{"dataset": "patchworks of several textures", "image_size": 64, "crop_scale_min": 1, "fusion": "prefix", "fusion_encoder_norm_position": "pre", "fusion_encoder_bias": "none", "fusion_encoder_layer_scale_init": 0.1, "fusion_encoder_inner_norm": false, "fusion_encoder_positions": "learned", "residual_init": "scaled_by_depth", "nesterov": true, "batch_size": 64, "epochs": 2.3, "warmup_steps": 260}
Rows from block 6 of the image encoder of a small model that answers yes/no questions on an image's attributes, named by matrix and row number. Rows with one number belong to one neuron. Each number is 500 + 50 x the weight over its row's rms, rounded and kept within 0 to 999. All counts start at 0. Numbers have three digits each. After the name is the row's rms in percent of the matrix's.
After each neuron's rows are labels from the 100 images, of 14976, where the neuron reaches its largest size: "patch colour" is the nearest of a few named colours to the mean colour under the peak. Only what is clearly more common there than usual is listed. The data: patchworks of several textures.
# gate: MLP gate (encoder.blocks.6.mlp.gate.weight, 256x128), inputs 86-127
# fc1: MLP up (encoder.blocks.6.mlp.fc1.weight, 256x128), inputs 86-127
# fc2: MLP down (encoder.blocks.6.mlp.fc2.weight, 128x256, transposed), outputs 86-127

gate.12 106:468578484373426552444582573518486581516567453483421440561525489524574432486508479519380467493491462548519496514514552519525470
fc1.12 104:502534494553479476433506494527438527427534515506455493517461493470462458323462539545567518538578467528498585398555471411477521
fc2.12 103:573438485548490457515544418404585494554565578601489504430572472435511501553534573586454457512488513472497452554572527566401453
patch colour: blue

gate.43 064:519529545525446502468563538420513515466609558517460489540475462410539423405416484400516504557439424436445496473530555552585530
fc1.43 069:525463513524574536522445508425529498520519462516454524404426551530502515459543478518522496607475608529523499523488454467471587
fc2.43 082:533474452405532449461597491502593550515495516501596472452456525448457533495527424624465430573489448481479420486504511560507489
patch colour: green

gate.200 132:523501538546498496518559441487528584575482553417573515546517429539498426444443480522440467486512528387451580453525514527459461
fc1.200 141:536471452509531531615610446450557546602519485500515500483539478559514358448377477501526526489446387407553566461449481590614486
fc2.200 125:486573470470559522484495481447478551564549549538498569475500408477501536442473509498506584489468482541623527475579493490448545
patch colour: red; orange

gate.158 123:524491575435474476529518499392605475450435407504456483409483505528440499519457593418498508506556501563467422478536444558439500
fc1.158 126:426520570529545580413520535507478570593559509434486462563519550535491523487490448528526503493445465449579506487532487481597539
fc2.158 132:470319510466497502505411467457408558479625453491482416522527467421514472482555433526556468430539451509497503522469538436519485
patch colour: red

gate.99 098:471492443492550597450499485533458498512575405464584443529432514457483461338530435468423478626487441555473457551423577595478501
fc1.99 109:563511492490555480470466521473475501557458464477597492511429485488453469489582478508502471573503564554464418425405531465552509
fc2.99 111:585622526512530522534526447535559468491508414523506514430450486495534456426389547531461508460460491487413463340516530545478467
patch colour: green

gate.211 136:457523488408480608604619573417467511514477491518461435554507532488462484429536537554547496471514505536445408517478382497607393
fc1.211 129:464552461451487569442523486469533531478437541509494549563465528557514419437492467446500430609524528468521582534626512552505594
fc2.211 126:416616488480526497534457559488412429366582512528550507486482533457470502502517564532610610509536507522482413475468636541484479
patch colour: brown

gate.0 108:506450522451526432597519540506514568446620563480373467601513516473460488474478608479528481484461491490506454596477542432524493
fc1.0 096:474598582456403438533492572516515479518527445460452524575522449520434563432487523492460503444520564521508514464562656447569485
fc2.0 105:537566542450475493528413388457488520432605515459529462455491482534520506563511439437514496589531475612498547438433499495540599
patch colour: green

gate.63 107:568429492493481472477559528576516571508488490551503563386543612406420396374504473497475466484460568420409517516448467520509510
fc1.63 104:533437519524556503468500470559498505428551530436476461506544539409470447474528502472461431509551504378461542426521492468524443
fc2.63 096:460556475433481505497556544523422434477521471507500545524546410630599510476538544580497507471584419561470566526472527519438491
patch colour: green

gate.10 128:581433491588514490523511491423489526412465515576466573366559478497499534432533458491514505428514372473455536454607559575561424
fc1.10 124:533510534496495512543462462437513488495667442519411522444541546438544513570447440466551449443496556520509448455482446518562446
fc2.10 126:517574482498537490548495588497623519570525542473570488498496444460466459509476550515581662481491416514505438385388483488458552
patch colour: green

gate.246 121:470510491511501397448586488476483450501492477428476477443557443633485551483500414536575469488466643471520474517448524478545476
fc1.246 113:545518485459474519480522441540559585487514564564463438522453485439484534398517585550629524529533538520471501522476423480396542
fc2.246 108:516528474557469570421471356493486452493507458506540419511491516483559526522499501508476438474471562535574589455486423458520438
patch colour: red

gate.195 054:476556557392476530420512565437443508612466496519470533483461481463485568515488423524538533518532491450464541551463485510484593
fc1.195 055:562449510571463534462492499622508517468487580450558592503532485531425570509508585514515516498368467501583348473473493611431505
fc2.195 050:449570460461565561502451447465526399544463486515444407555457456469519465601497421501474553481561566504424463508518454492491409
patch colour: red

gate.89 108:455512502470526519576538570487512520565515503546559417604502553379470480493498498418482473411428530406467495584395498540495485
fc1.89 094:479490497458499480490513548511489452481462523468475435501499592472484366607440513368587552533443495499535496591538465499528471
fc2.89 104:364540428563433548539494528540527433560505441462552450608502496550608534554521457502352493495521435509510523415512458505452535
patch colour: green

gate.152 113:500401483443477531507478540409551485480530568522304422466495514457487497526478433482467496440389414462531576567498526559444493
fc1.152 110:546488586497502508513464534484498474498389524467491560510446465465545487530540546505520475504492561495593486522434425465410510
fc2.152 115:462514499479530492534419460577515547458504459533533548553457509495554501459436471544533475471543553542475496413621554552561512
patch colour: red; pink

gate.110 124:465476464461368521570475521493581478605516523517491506467578520454466506432439508437488609410406459522543538444540596532553517
fc1.110 118:526466521542526507385499491517552471437488426497521516457458453501458550532558483512442475440449491549492475482530519459488551
fc2.110 119:472623481539453490498494530508551418529470584526488535470507583477426513386522556495506609519464450520556530564445601547472522
patch colour: blue

gate.29 103:363475523410425453557549515492562538510660456520403539468505562516430458520442528552517495409477466471496496531530485413518428
fc1.29 114:424488522492456519485531528453443484489498568604531513595421484455455528486508432536455475495422516469400430516466477525546471
fc2.29 105:585454538567501550470426471516511397528540390560505476555516452502420544504486438487473503525507478496545468464440535441426570
patch colour: green